Weights of a small self-supervised image encoder.
Training: adam_atan2 at rate 0.00096, 23100 steps.
Rows from block 8, named by matrix and row number. Rows with one number belong to one attention dimension. Each number is 128 + 32 x the weight over its row's rms, rounded and kept within 0 to 255. All counts start at 0. Numbers have three digits each. After the name is the row's rms in percent of the matrix's.
# v: attention query, key and value (stacked) (model.blocks.8.attn.qkv.weight, 768x256, the v third), inputs 64-127
# proj: attention output (model.blocks.8.attn.proj.weight, 256x256, transposed), outputs 64-127
v.61 149:126175128121122119139121150121111111190145122132138174144209185113089152116147148179075148103160085135119144133119155100066110028103141161108112064141116173153066119105121094128157135081172133
proj.61 137:115092123131106171119161119126136166099113141103130117132043056150158113126124144080195105156111175115126125135157099136155153229169102108168096194106124090097177088130123142151103133149096100
v.62 108:142146114095137184148099107107151125097128132138110081075088104129108025130100113102154172143106121121117124122128108086192134160144161101171148109131059114134140104090069097149143098135138164
proj.62 105:089114126154138088111084107149144123189110140102087154163200151116161208143109123128122095133168152143155130106147177182063136122118138163091144121144159168065129126113120104075094149120132115
v.63 131:118148153144131174139176153117100113166140136106132109068118124113074115128129088082194085107130142118134084124160100178149161175111065150146103148129104140161161150123220132131153107107118083
proj.63 123:152140114100147064111114111137108125109108126157146167164100103132161142134123146145068152118103106147114208136108151081154104099154166122077152127149117113096097137125101167100141150168106164
v.64 110:163104147133133142119203131092048203173148114098151146064106168055148109126086199171127122136143145140139080116169104131101136154084146119125168154111176132082173106136080131193163089135157161
proj.64 109:110068092077111105098191133142147137161133135136115083176184121120085122125127126130127095133189098133136107128139109123100122081185200145087170094134142136135134063138142110108140190115143080
v.65 119:128188099124138124156113184172147108130124118118134124161156153135094117116188185156136176109173097096126156163113134140106081114091157144172055035149109153175080125200142134144160156126136048
proj.65 116:134174125134149107171130157133138115160118076165098169123169173125182148107143147137099172098146192137133132151112151149089131117060104154092108130124131140070136145158118130172167066142116167
v.66 114:112146152100129117125111098169158078069079138142123146110111076148106099148169123097145127156170064120084142112166130179138134107171190117123043153185110135137148100137179124070109098185085050
proj.66 110:111171163202122127158111107165160120159150118154112113070161100088178091126172127156170113095118174156099095082153134145099118138127097096167077104104140074146158190140205120159119109154101143
v.67 110:128170158148145143129139099116095158148130140153143068110130148113170135121119065104118055106120132083099104110124129091132140123160046118131224136136141133101137100100170101196129109121127153
proj.67 113:150067135141100124134167114081106070084104139098140174142043078137130160132119140071119166147087092115136134125128120124135122145169139115126169186147123127168103154128093119112063178143102132
v.68 141:100113148062119183149163163084136138180158110131112123120142158112066073129126146163118175146171156134135095106167173051129148134118164118210113093139074135133131092104086122174205084087156163
proj.68 129:163150125084107148133209146111128128132162129097098149106112182128104128115152201161153162194173115121115141123138122068061141129136166137137144103143100118150142084104089142145137116107174114
v.69 102:111195150139142160112169130167096126117137139115111153090139154093192152115159147130101111125148095105088141124119088161154090130121110152114141154149173145103085086153172111152136120117090083
proj.69 105:148098126147126095162127123155129068188085107198122109163148108091125114145118111095107121070143111134133126095167154168106085105129168168112154115098143142118123165160130124150130167156114139
v.70 104:156088113119129111134152128162116111170115101120132163105147109114043191123081138126138099123105117147163176121080131114106140130110075113098132151084145123132138245123123182105131135112099106
proj.70 103:062094149163131085138063130120106135090115106177152072177206154134117142113100070117100138126128182149177083113144163145167094135112106157117123119135111160060154021129135095127149111135158121
v.71 117:170153160125102144142081111095106115110100118145116168123106174080201119123136113150142126133077136109153123154124066105169148155112147122167195171130156137090064145196096087129088139148123206
proj.71 110:138130113064114160114138123134123187148120143041138126193110148106151135142121137160081100092077124098127148137144072144147113096097182137203143129173181149153108072177079149093156110105112086
v.72 124:073116124080131167123116116101175112101171130127140063104152102158097069141068148143153131140145100063083054116113059094100114173109099110110118122128151103152120072129106120165102095131111157
proj.72 116:191106115107117161114184110109099109131124178122175063041103113179122101158092167155091123167100200060128092107119075094123078101115185063135103113144122145161120109131128108142085129198136136
v.73 093:184122112164139053130132152131127169152182143116118145153136164137149146103129087129126166106093210157112116122163184137138136118143110147118093121105113101171146096039076136120113147072141157
proj.73 092:091180167129148169134068141148172130087139134145148167198106124146049124134143111098124135151175017140108185158124144128146146169133136136076142142103117128094046139076123117100091130106172117
v.74 108:093090104121119099110152107162148115099111116115136119095112102168094153147071138147080133137135142121134117129150109159064103086137172125044140140190139123132183111147151141095098112195164110
proj.74 109:173093080146139109075127130102106133137141160119145103138104095156127091119137110169245097124132114140154098141071130105159179141171151073086093111091137078125137194123146144138152166107083199
v.75 115:190103128189117112114113133080027140165099129121126163171071134093189175116100090112135106112077178182171182146118156138115157098152074144143189145082109154116172199083126136097120158083162143
proj.75 113:069107137121119103101110145105135146064145098133077169185175111080094187120106052084100116124111078156143161167139170143192148144171076176159186179137128123109122098128122141097120127070137097
v.76 092:165140089163160124145101133138108132095094142114123125095062123109163079138161209174164150133164077085124100187137101183100091148142194164126125093153168120150152093172121124159086109155152073
proj.76 094:116143095099122139134173131156175122160139099161086109111235121106174127138141102136082112084144215126116113130114124141115135074092175095109121114132152143122140146141184109131138100146085173
v.77 114:105097101168112113114051173144170143093143124141157126120067173149148123129154066143181138126128153140153097148136111195171158164129148094128121157089171157091114179178127140062121151159098118
proj.77 109:075128113143084148069092155153121172141158144095132112156150104159173133102120157148088113085056134088131142146097119171131129099086077101138062108186165132146139075152110145115169144119085116
v.78 116:179109138128109123157120070123154174094098138154139102081093097133161129136154135137137074136127116131142111153157164136140188183176138110109208197119140076087208187108113117149075101207102168
proj.78 107:083111164133092159142125083170129186105135158063153127117132093124121092106133113146165092123115118107121129127134092114172161119157126081186105121154131109195159110094162121066126156129117105
v.79 104:056141133144116180135106191167150130170153123135162082135140181149089132122157070106148097108158111094140104105142128153172108108098129100153100066150140180133094107190193123137194137126149072
proj.79 104:124107105165084091145158157109132080123145112141121167137091121149174167091128190110119190115080139123135120128086149146072120119113079145064108149137128136116131143156092146141125154125077165
v.80 106:172062144111130100139126080117052100157125133132078178145109076117200186118105158119086142131102134146120157137136158083044176092165072109105162151144132086111138146116110139157054142132142184
proj.80 110:174099146069142145141097102115097172085119125099170096164114141135098043152128140120182192128217069150112121106144109097217109149101159098129105092088112127138111149126042125129156187101148090
v.81 121:121154129168125165115169177155156173119127131135179164085152185138092093120135092109132092132132148113143117099169099161192092156108141134166126145128164167131110137134101144144135089148078113
proj.81 118:070167163212093142125195120106151077150118133124083109076099102115138184119114090137109089162091113080153099123126166100064166078125112127156160126153150138119159055122167126128106108147116174
v.82 086:178120112217108100122155130102114106182133130137100173143097089134155180114132137146078110101087150153166132164144151123094109140160139125130222189150125116124138119178164104134035169122122121
proj.82 095:104128163006150156112126135142108121060126169075153074118184157123122054136120107069166152138189060108114145120130095117139126110086110124121050112122139127122100144115056130132153140145120133
v.83 100:125138133096130154117172135169108179106129128127124187096197159124108120124136137133146123136140157089099140117160105087147090103113125112140088081167162109109084130143084171124110111164135160
proj.83 103:110141137228125145153136110083147129116138095153101112118065093141130165129108122174132135161056097121153096137085146088114159124147113093149189132134119154159173122151165143136136075059127151
v.84 104:136123108132127092151193154125122111157124107115155094044161108160136113132171119098137142129188168140137164161095160189095107119101110127150055138113061099156129141120124137119169170160151075
proj.84 107:106034115140118120129039135145120202068120115138115144125136106106198139144138137105150122108085123147081121155119125198155155136160120197061138144094103151109147189141183105136168085117139133
v.85 116:183091137127125094113137130116140067146102111152158200092140105139080146128138099137017055131115131173189187107110226138035110075124177155176135135141110166154128156122106117104117181139140087
proj.85 118:139081128122103108147081147116098100103134145093121065116119113078141102148113112086172148127185046116068097148141118118168150139129139138093152125094107167117089092122162106091103148132125162
v.86 097:162096148087153136142146106143078132122141126140122161132145116128165124134103122133070128124149150113117175094144155113077153072128089131108106133158150115110127155111109141159108138191102182
proj.86 100:148097139215109110140094112095132127142112099120154102121022091131113132151128117124193166145148092129120071117169132102193165138114161057153153099106127148153152105137109121090125186079136102
v.87 100:141141105202118113127214137129116174140116141113076192053151150124114146117178158088129146139117194128145138170154129123132094160123105140173141112146114104116074131177138153092117160119117121
proj.87 104:105122194095143187134135110139126172102123136141120115118184127107164116132108133152127107175100088126135115129103122136092137110125142170068143181107129137125156176143120137201177000104156184
v.88 079:090120138051150134138038101113125116036104133157089063174076140093120120136099107205149158113151102107149081109095113148131179107135173165152124103110117142115172141129137108122188082120107108
proj.88 079:169163100104122105117152132160156111255142103158183179140124139113109142128154176109076117094162174136102124156163132114123098182146123098089168132119116117118101112145172147145092174147134116
v.89 105:117060172071127119130065086146085122143118131147128116169073103103119168130091139132178182157065049133058100118132110088102207125167092121125138108110147128171178166131134126133134036114160122
proj.89 109:168109089118143109156179125135095125135147122137124142171143137142126111121126150160108148079234173159152132108126113135170070149136094145135138154127111065119097103132094114142112203137118104
v.90 098:079157112094125153159122156151132172107140137099125073108143158126143109130138154116255220136168124088058068159147050146212132182132085103121073109111121090136129119121130158139152075119132126
proj.90 106:107134128171134143130162108136141175132125099171115178145129122150138155112140139174069095118062206147176157128104145148099104108156110154117134138152140092131170158142141141177161086116139116
v.91 084:164164134115109121118150155101145072190132123126174123066141138161159097105135102050070087135169210174159171131117113137125097153121066105096092181114095119131088110065101099140105151131142171
proj.91 088:162115094159097173119107136092102157080085127053116147173107114132149150143148096147148134112120103114093122117148167151205151092093224150167131048122157167095166111099134108116132183144126083
v.92 118:113142125184125136124148181138163146183140136127189114129099139134107144129100089134172116134110073134101098117154124163181123159146122127136144172101156163175136135111165088163136095099114075
proj.92 116:055146130161113124135180139129110086094118161146085107086143120131151152115120092117099092116132164096161129113138132132088147069115069168155104140175152094109133063109122108099101135206111138
v.93 145:168125107090125079133115126098153061157113124135107131113139072145085164139138147162100122116132133149147156163079193116049095099142147134151113113143055102159127136111156105084102204124204074
proj.93 131:154071087075155123158046155131078171067141131115151103176147132112155075133132148105140155079120112142080157174102096159200106150143142163071125140110103144148107178146157143109155101105123108
v.94 080:132193109193160150091193116115123136158147130130062162089122133136115140178142124138107125126129176144118177127137152082086112110130064099116121120159124098090073114100193116096105220136163162
proj.94 082:143154132147133106139109134124165152051124149134148135135170114139143102116102132093170085122084068151177151132118104137144176135116128124098117155132158131159149169122092160095130026110134098
v.95 099:136104168082121152119090064128140098071104134147096129154099137096147110109120135078063107136085143124155141094128107097135171148141113143108142158097151153087125125114063114121137082099071191
proj.95 103:199182136117115154118165111113125114251112117068146144160091143119082121134142133168130137139194117136128100101173162102148094146082209081170139075121141141113120081112111144145104204144152107
v.96 139:126093138171129124126148118109181143209113127144095087147115097123095107128131145163178127117071069121139075155146125134193143204147137123149116197078112079152154102135135099174121164055135109
proj.96 126:094194140053132154138128134164126142071127140122146145111132135132126116138133164097084086123101134118129186105104124128058098089072098114142112058196140147141126156136130142043121077217136114
v.97 111:160112119095104178151038138152081131136086125161175191098148172126095132135148114112150131116131183127158111126166089157135186134109138118210161109130131166129123199132087176120091098190149144
proj.97 108:174167124174124109141149134134115135134157133137137074163087159138170046132126116122136130085117135175078187131091187146110087119127089158059172137172107123136124104134165092090143095126109143
v.98 092:170180135084096195118092129093083119067155121138192127154169146104165067134089156060102173133158111138125204134091091178095116096112114135138128107180124151111140149099085134114168086148114141
proj.98 095:106129068151130113115159134125215095173123131106088088113100088135122167122143085156178077122113225136164068115154131116164113139164156209115145131052127113162156097109166112146079165098143088
v.99 054:136130108101111108175171125141105153162104096098100192099090146155202146169126126119110093066158174126130090084132152138132170113111109118123125128105129185030109123130132139100113061145135138
proj.99 051:142127141178130090134149143119114146138144129077119120198162132141148128134122146121100141159143043143131110145137114116122126162193105035114118116123136091178092096116129144176161185075132138
v.100 118:113115151177126149116153122090116138217137120134119067213119099127145102128109174111155142126106069128134118137131127146160138196136111104126091195081128090114178094119125115174148133050131115
proj.100 112:085180122051125121132142130144191101088125138117140143069141109130082148127123131117083037147109151115159127084134107131094103103118124126170117039126136153161135135124137161084093131174163094
v.101 086:097171129107136142142121164143154112081144118122113110100149146143103105133120113117073111120135206141142133099150070121134101102125122096139109085116161131146125113116130118086110119184178158
proj.101 084:242095098187137083138103122107083162160127128102126160164109119128137106131113080147182140054107099144147134147084170134195148165140173166148162158123095121085118137102089126184158140053110117
v.102 115:134085128152122142120081123125115157183086145152131187104134152131069166123179111148197092116099124114146078135155133122192151170110155114188122131123128108165116151153109147165111169134164121
proj.102 115:100177150113115136134130141152092126102161133168174097130128164136163049132127164109092150120136101154060177119116152143063108087093097115080160107198112157145131154137151102065142076167109149
v.103 050:171119128135105128111238129125097165132133134147093178095127191143190108069145155205115112110081106150126111114119139156157133133115147073104101119169075106092140144112187110097120107116136131
proj.103 043:081197112164134119092133118133104107132132090101141170229102096137077164112123094071133226147247095118149150133172099111102127136159047134136111147101127092194113097095119175164119152125122064
v.104 084:144140117147138179140103120140062145148119114118141132185073128155217098133121178099063150118165124133131153132121181161060104110157089144127217119183121166068145103132116114134150079093061097
proj.104 089:112170110074118102124164137111185045119126139095105094083137135130063215103144100129164125225138146092173082135136119100103123161169155104126112118032120110153145104117135140137090169151142118
v.105 116:144125141104115113136117129131096127131112138153137185087163162110124173115149087124190122116106169111142141139141085139151188163087140112202058177118131131128112179146101174120070132200160144
proj.105 114:125137148178146114125118124142126156152149109174162110190124150135189036150132172140078114070119095177057144110122153166121095102121059136104143097195129127149115089160134099134165115092125150
v.106 109:172072126088123155118142114099183134136134135102133049148128074115112082118115124111188114150122064135108101143088120095190139095130133112073074121059070072214121117063128115197181118115191160
proj.106 110:063086122139104145146111123143117176122113135136106174087117098105141150148131152136072103091093190149150141119151138125109129134092131144150142127167124161084149189109155109036125130148114081
v.107 094:164120124059113095129158123114173107040147132101141153057173122108111126129111097142149094143120121136121156115085104111128159092089156139111062102103104116165089174089133136115138147185163154
proj.107 097:110055139228143146121114122129101189183100114151115127189121106120180103157120144138134168076128158162110116138156134126177126136121105157131126179158145115113134103128136103156146120083119107
v.108 134:104128121193144105126152124129184130170125128132078119122099104136084124139148152203120124114102082127132079153145159115152086181172149147115207140132145109129138084160169095128112192047082096
proj.108 124:146179140022132170131132137153098126052120139114141128113154162129108143111123130069144151179130116070138186127106088110086144092073139106133099119145136134136124169125101168097121054226132153
v.109 099:171086126130121120112162099106131138155128122119143075161087082117191103118099129108159154159126060127106142162083174139122146122137125149084114173114079115140123121108121113195182099070115113
proj.109 097:002132123081115171110132131135191113118113138126100136083140106113108197137148181144079070181108176118156090114171105114071115133112110102161090090122153138135157129139155112071095175174132097
v.110 097:104184146132142136111148126095105117131170126118117051199120099109193106132061170104122184120151084133107175150077125111104112124112065111078101163137135135098153083122137130121153078105098140
proj.110 099:125083098098142098126158125131206124138125120110099207078161069127114204121144104152089023126081144110153065105172075133185156127155179133180107107063143142127127128149100151149092206089152114
v.111 111:127131122072092175140069139119135110073123125132152172082190153115058110144120145147153139112140126145138108115130050122137178122105145120159144083100137137154123195111102159094113137170142172
proj.111 111:198099122204131119148157126148081177144127128130120103183098118131201067140110089098157149060114190166102197129126164136169112106126127199071165178179123120120122113122161122113130077124121122
v.112 103:123170101092126137108121161130200083084129151129168118134209162125120107118129136128101155110087066111129174151085048141122071077108116150107131045191148119202065168133104125176130179075166147
proj.112 104:159109139101158154110109127098126127129100122137066148117104133147137174152128121171111156157107210127155122140071124147139144144074097154115114210082166113068120094153092104145101065118131156
v.113 075:137111124105100120157140073184106122167076121126085166157106083164180126110131150112081199143195138129129161142127130167072126103142134161127165099124117141081116135177173176147091127155100092
proj.113 078:102153136121146176090113119156100165134142181072155100137146113131111157111129171168186057171139144123130129153155064095081168126109194113162121164126155112190147119093135132145156159138130144
v.114 104:174151136165133157129125160099106101091120120121156153050144158128117085116177103164148089129099095105138124093163133157121155121101130146176083115144107166123151126168133116095163109148135090
proj.114 104:113117159111087104180153150128133085173157089153137112159168139087107130113147135113076192083142109145082073112146168172168113123137123165128082134093116108131131121137123106134139118099154098
v.115 091:102124111079132136139087167143178098165140131131160086154192167118109063110171143126121168102172118157156169160095086191152075102101107133179111070159089136217118190094125136162168158075136091
proj.115 091:172144118141177134116135142101125152065107117149057183100066153137106197146134112128125139118112162152116155155095146141105149147120079204118171210128125147053111087121137112141106049117145140
v.116 086:111096126097131152131121121149181096006126126091133139067150111099108179124113159170126128126097078132107120127066099131125088078132171166112146135161151116137106137096125156048139152081145141
proj.116 087:143188120113151152085076110094098100203081125134092115153095128114168133159128090144094122171157225151117045096167075138126166156093077106126137157186174108117158103129080061181090074197153121
v.117 101:089104130183136130154089165150149150138156120110180094053162162101064115127160100120134095104111154118093120137123190168167070111149148136128120134149094128135115107118166067038192133084124098
proj.117 103:139146141141148086179077147106124052133112073194094179126091155129151138139163076106103196121138073153100153131150177181135149170127073171094095169128096139081122198155143128149105140124154144
v.118 114:172098099157119023130120106128127186156118130110143118168101095166221131140101117070138115131103156142150151158115145149115134176144131131106153165084157115049127119203095120135062154149092164
proj.118 113:066096125139121118091117121175077163136139147091168069151168120152173088111146168112147135126135139109159181142127152141113074119110125112078114121133135120145096089136179163116183205128067144
v.119 132:081129112108120113133082142110171148059182134121133088121126111140051125145097123147128125133086180112074090141097158025177106157142158095083132140145100109147104103110125103030117138159113173
proj.119 124:200127135134151115140097116083115101131126150140154145102105138170156129142123083159107117164129114108105190126078168078090116140135100090100119128108097133100099168151152097148096162167097165
v.120 078:162179112117134155106163112142151090126113157136061162092091093128053190148118134134095159138143153135135125151149120043163118161173116124076185166140146106072104160093162135113065110147128134
proj.120 081:163165144154109191134072088158117112132111149075194113164166148137165089127120119146146037150092157119130141077124124109132115114092186077197135119115142155185158132108093131129113109194112165
v.121 116:142117125106125188132104126140149070128125133110082163084178115144104159113148102198059102122123097132165156100101152137107091053119157138158160057178093149143095148143161126078156196116186117
proj.121 113:133200147119154141109114136074123133124146129110139155144093183134116159081146112162133150156136154164124107138120073081111208150086077110133126215123165133116140159102087097150118098149163141
v.122 085:113142158115108131134154098202070119104114109097124174104181118114146160131120208175104201114158114107079168148122140193037150091093149165089148151157132143089174146178166198135131081140102074
proj.122 087:090105140127146153135099128134135122178099139158088098140062088112118171109160098146169059159149119145122056151171050135133185104167187115181091110108150103164143128106098112189129161115159148
v.123 105:132112139191121094126154130138130159222126125131167123115134135185150048113156083101103120143105122148135165108155208157108111154120146120142109101097097133134124115147140116230147152136099112
proj.123 105:064076126125114106117131140170129146041161116130094100137168124152085120125149172086189183164163083119150196147116160146120149151143135152071098125057097116125112152087172184085172189068148124
v.124 113:071121159082134147135159130148174105100129116111121140067187127114089082136127200136103139130103120139093152130095156106117150129066161134104078186141079089190126157049104155136140089144095128
proj.124 104:148105107152179146116111117106157135115050132157064133120056126115102139176136077120163079152176141141134141111143153111122153139205119128145147071105112109071139130083153121164109139125164112
v.125 110:125111125112149134140108092150122183167136152155095090215103126089138161129129157098164132098181119115100092134121088088147135083123088117108179049124156125187102121092151132141156116124156159
proj.125 109:165132121133155125176181103109122149080117175111094199051091088121139156125087121145125119143069146121122119160106081106116123140124140152138202198167130148124127152157113132108060029153118138
v.126 120:146094108184127062139090165092118152200155130133182091163072137145072098134111073180187148131133142132100096125139204101146090172180141125126130121081092144138154120131140075143141132101120117
proj.126 115:116076161162073105172136143113087084069168101161136121117185123152151158133138107079088162143138091116150191121109180138137080159104105137100141186050086142123088145134138151118112163121099146
v.127 104:157162124088121189135132087152156071112105147138074154087111086153092149112133125187063143145119084122129112098132143072094112087155156144127184056171105136159099147097165146146126136152176120
proj.127 102:170180139129134179107144107094125148089149170061144143137136143135107169106113124179169107200129194127119107118107055048116212151079146075158133199108167116129166148069082095110085080195158152
v.128 113:158119124102130148119157172193068177060151109148127156071156146106165145130138124100132139120102139097127146134145105143138144065077154136134071173174148127148126143083054156118128094156150125
proj.128 110:108170132165144087133099158100186108173160173156121145165129143121097128110103203163094113087104152107131030117121096114118102146130142186165156122151133155113135084107151066067116094124145116
v.129 111:164173092081122135138129158109099093176128132121143144058126080109118094110122165143221113119140111118087116153147096153128170144150134127131134152153100095156124155140160149182074109160126106
proj.129 107:120105102126086134165163176133099146160113124100088127129108125093175157163156096099078158088162117131101126128172136158184082186164173120107145127153095125085083124118143127107142150193107126
v.130 110:112080113130122171112137139026147115165118139129054059139082128094155127131113157202143119147107140164141116158105099122147132139132120130114119176142087075106157117120143074091136124120190134
proj.130 105:178158093109089121128196124140108125107147095130110234118196140099127156139127159083112088093107148112147172116158143150149079124129129139177138090082152184105103146172096195120134164093081131
v.131 122:115152114059123154137088152141130112056142117133122143133157115133120105135100176107160184129151168126118143153100045137104158097104120136090086102157125134156126141174132148079136055184136124
proj.131 117:204104130181143126145134150129159096215097116104149127132084157120138151144157139179092124053099110147155094129129154178165076178128164110157127154098116149100109132152121131117127193062108128
v.132 112:143171150129131103140138103158072111144173150093127142153186101139172148131123158080114112118096112106084124120122167107125115142120126134082164141123162137123136094098148120128138094090089155
proj.132 110:084098152164156104129117091140149162093109139149145091094043111133118101121153047078164107174149090130114105115162123100127192087173149143161148117179121115184148129103111123135101123142133133
v.133 104:129139124121122185138097100059125069172097141106184162101109103118036072105116210169128147141152109143130131122117121103090145150126194123135126094107105112142107194112130089149123132142173128
proj.133 101:201130087118079107137148103102141145121114107139074108106150120082180186174108041106130095106171187164156134115126135145224082162141099128134181155083116136096136129112128118115122132139158086
v.134 103:210120093121110085136152080132143039220074128151142156095130119118085168128134108147109112119098121129139133137136180107118046103185136138155141138165083123135128150095153117136057158150156115
proj.134 103:068165120113124138128132097128112157038165119080136055134108154144130106127133075063138105182202148135105122093108068126128151172106105102097157117107147109116120119093107144134165098137133149
v.135 091:199169099136139118097131090128169074155099166134132167146129103148148169102155095130106103112126126144135162146122160131098038083199144135096202107134167111110056100175165123116039198094098171
proj.135 095:097113166081135183108151121161103162093151129147140072171141174105133049122145095111147133168138184118104120118143044104091185103092080121107102145133141086128148133122081127198144086155146172
v.136 109:182158121144141098136153018112153080167115123136098140171107119101112142136132116087083083123082151137131122111141140127140076144177124119126183140136151144099111089154181086095107122126148142
proj.136 107:115131158099127159085139043193162147063118099082185091128095152110148099133195066098174152179170116144087136103137094134122163058143111117109129084110165103147129135143080124159151139100088163
v.137 098:194114063084120133111128142141123104161095124147116152092136094128142167116116105105156114113134138149137157154138120172076171091177097101083168176160092104124108169131165182131056136135135146
proj.137 098:079115169122125184128183177159093123147139127082113120154101170135135101136160163128073157120118134127133102111152094127124083181100171091093104135154118141062098072117131155142156120173105142
v.138 099:150190102167139126107151132172137101138136131143186126038167083131144098114160097109194097127125096132118130140128162116137064102160184110150102150105094117152115088096127145230071160134150141
proj.138 097:096090077112107104157064148078113190118153169079118101147096121143153137138081131104094108131152129143108126117100103125152175204132133138093140094166114108129129233077175106045178124181156110
v.139 115:164103086130116091128161194168137122170088108181108120054094121114130159126130061160119111114120117118149122166165176154135089064176116121185136175212087117164145150104148143141061134136167076
proj.139 115:088173103099111152130127197118119104101179143085107153198149160137116114104116172125111137119130162104102119136111055105101133171079123132094127103116137114060118106107127109101154107158098172
v.140 130:135134152149144132111145000125103159135124118129150161156143165102095107136175131059116118157111162151116138047137138103169110164118148113110121104077146146082077117107118098106219125151156175
proj.140 105:153126151132151104080105000170179133125098103120133126062106097103154164181156103149177141202176112172089123061151162154103170096196111134127145138150143120194174169147122107132113144102154092
v.141 101:175093126097135138120135113112101156081129117112136153155149141100088104144100168123087142128140135147155171101132131120081161075077169133110084127132133145108139152103102137044165124189149151
proj.141 100:141163147136153133125117098151196097159139098153118141120114168118113141115132171175140093076096171160158077131087091132143066147111109157148157171079138150148140127148160124141129105037135082
v.142 122:115187147152137150135135160116110130143162137094109116107095101113160099110109166151097088115120115095107091147145134136125159161126143129160173188126171128139137123121134069160115100065108104
proj.142 113:118135135132104123149138147115154152105108149162123142180143117095153116132146058079139127118125114104129127156143131090178139029136122177158150062145130116117145103114112088097117106189104135
v.143 073:192073114143125150127137128117128104149112139166156139125125125130124146120162096121135129102118128167156175132133091132107114059127152137106070173115108108136141122104108139106106163164190169
proj.143 071:098165147092130133127112112115122128081167123135119148105170170135112097130098219131118080128095148121148072088109082152106069198118126158130137108107152170105088127116140190114183099079160124
v.144 113:131105076136137090114095130074106153203078116128119111092098149106152187089070087112074139122129125130140147166180166085142152142146037145130161099176097165149120150119086098160168125142157095
proj.144 111:107112114124104153142124133156197100098103090107100139096142144154123089179134138184192138101123157155107107131117084130116136149121177140106104174092154077069134103139189150119098105104094172
v.145 094:077117136159153134128171108113132112118072127129108076123049098094204102122069130146056083105163199155177156135163089162086135118181111161106188191160131103166235140112188107112128102142144089
proj.145 102:165144133139163099101168115124134107150101129144140179132119151124113200122154079147188193123124123113143098152108147116178128091135132116205096110112109159090095055136095125048127140086097159
v.146 100:114098097162125098129127161103121169096144132107189057154131157168195135125120067057191148114113111134118127156130134162223097148113074135098070151150086126159159082122149119121130143146106082
proj.146 104:182155091110109131131094133199171115074123123074083184102122130141116135150126204203092113112103169191079102155127073113108175143112165137144170155110124120090185112131118085170110100085133148
v.147 092:045106144094148119109126127126131134100121096135124086133184123176149156114154089134173160082119162141086123149122184098138149167149049147150128147107096099192178171142116117147142091144099079
proj.147 099:185088135141158160155148116097112136109125110098135174124079155144138108112153121165151143107166087134114095126119115099130125132134130114107141117135097150030139067149194159100194122091087169
v.148 100:165079148097124148141150127144178115183104105118072155083104094059107189136075095191107183097092169110139193146106122114077135075175061151148113163155119110173108145090107124089107076093171122
proj.148 104:093162186144117120147118127148045139108088168176165059163150147099113070141138145074107085128156137119148077178150148095173051136152214082129125086117115141070124113120158112111120184150124144
v.149 099:130162138060145224115077118133065108094103123129141137234125128192147030128132160142148082119143177138157102111148045133143106114117184101101166178138107104151128136117145097163126153134167169
proj.149 103:152116094171134060115170132102117130100116124086165163108124103170178188093129120155175167091091130118141154133089162141125197109104109123137103145133127144094140096118085139031134099158123102
v.150 104:189144151088128187155079166181111136047134116132199184179223134184176070146165074073179055115113143122149164134119121219136161113102176105125132152142132107126113150155106153143113144121140183
proj.150 103:150141104121111178112180129110107104129112137105183077139081083141095150102107139117131102076099126105129164147136138117181129084129089141105157122124138137161164189105135154127147109149134097
v.151 104:167135130073104141122065108078119102172095105125148167155139102190189142109119126123130066137114052113120115118150090159148125139116101131106144123129129160148108116104098118153114210160198138
proj.151 106:117094099154137120139122131182082134075109120119079114082127121192151094141171183137194183142115169132134138108083157107114133140104130155118086113144112046095144145127141142133107094173089132
v.152 092:135151149172119155130133154158098177111149135108121115135164134127113095146108141125174128095097168085112124122115089053193108081122131123125090102167138094134082092176145109141130088134152170
proj.152 099:140146154048131106130125122146111084141129140096150084158098105117125101144081136137054099137132082151130115162154086131126138146131157115089176116093129195079164174140101124112136142114120077
v.153 099:107167125124129126096105123195069163113111160117152154170145204136129090146120134079109141134126157125105136117187160146125146111109166125104148087187156132098069176134126116141173125111074132
proj.153 110:075109128151095157127154137088221122120116115133135085107124117137113145137126098186170132122097153118121140112137068138128157130133121124086148171082164082151138088111155114153119067102167188
v.154 101:255163097143135131162081113084144100144114118115118120153077128071126125108070096139114107147126113125174119126134083122142128087126140103109133100105117170105105060117097097126133159094191182
proj.154 104:112134099112078096115118128195107139122128120111112141118151117133116158161094186106123085121107177137120141142151127161141150124112144140175088164158140122181161221134078089089068145190126046
v.155 085:080173124145142184092120129128129130149123127130093152105130118125144136141170126126067090149143153081152148136121080125069130129149085137124145142171164119090035164157203145129118142147145172
proj.155 092:151142114103150101110159145127128073137122155120133129133182083139149119132098082129152150112129086127136113150100154121150122136139175150105095133088153144152106174120091164128109149122130164
v.156 110:022150138162141139083128138107051162133135142104105131146137153168187172138164179110155162156121113101090098147111126112131118179103048136128123108165180104096077145190169147166136122145100140
proj.156 110:160138103104158092136168140100181083138137144110104119110168089168154076136093131219083156138135101148111134123102121114120146172136165123043132107093146144106114124154143136151111100112113170
v.157 111:013104143166126149106113116096072125094120142109124117148116137186222167134134149114151117140132094148130102140102131185177083181104172137108165144156176088122145126136125118130128200089106115
proj.157 110:194143123117179088103172139136138124140099162170076174111172105168148102123162136188148145166088175121141143128128122112130165122137103110087136110087099132116091052146124098125078070132132169
v.158 059:175079119127129148161128130067110140102090085082145121146096154127186123066106153124111167195136065118148121156133077179107130161111064201116144097144143175127145115152114153103109165131107107
proj.158 061:104157128152126122137097148172144176136133146148085154075158138149090106147165151179105123155093200133113131121143139104133122146119191136164074128082143101188083181131159093162065128133115168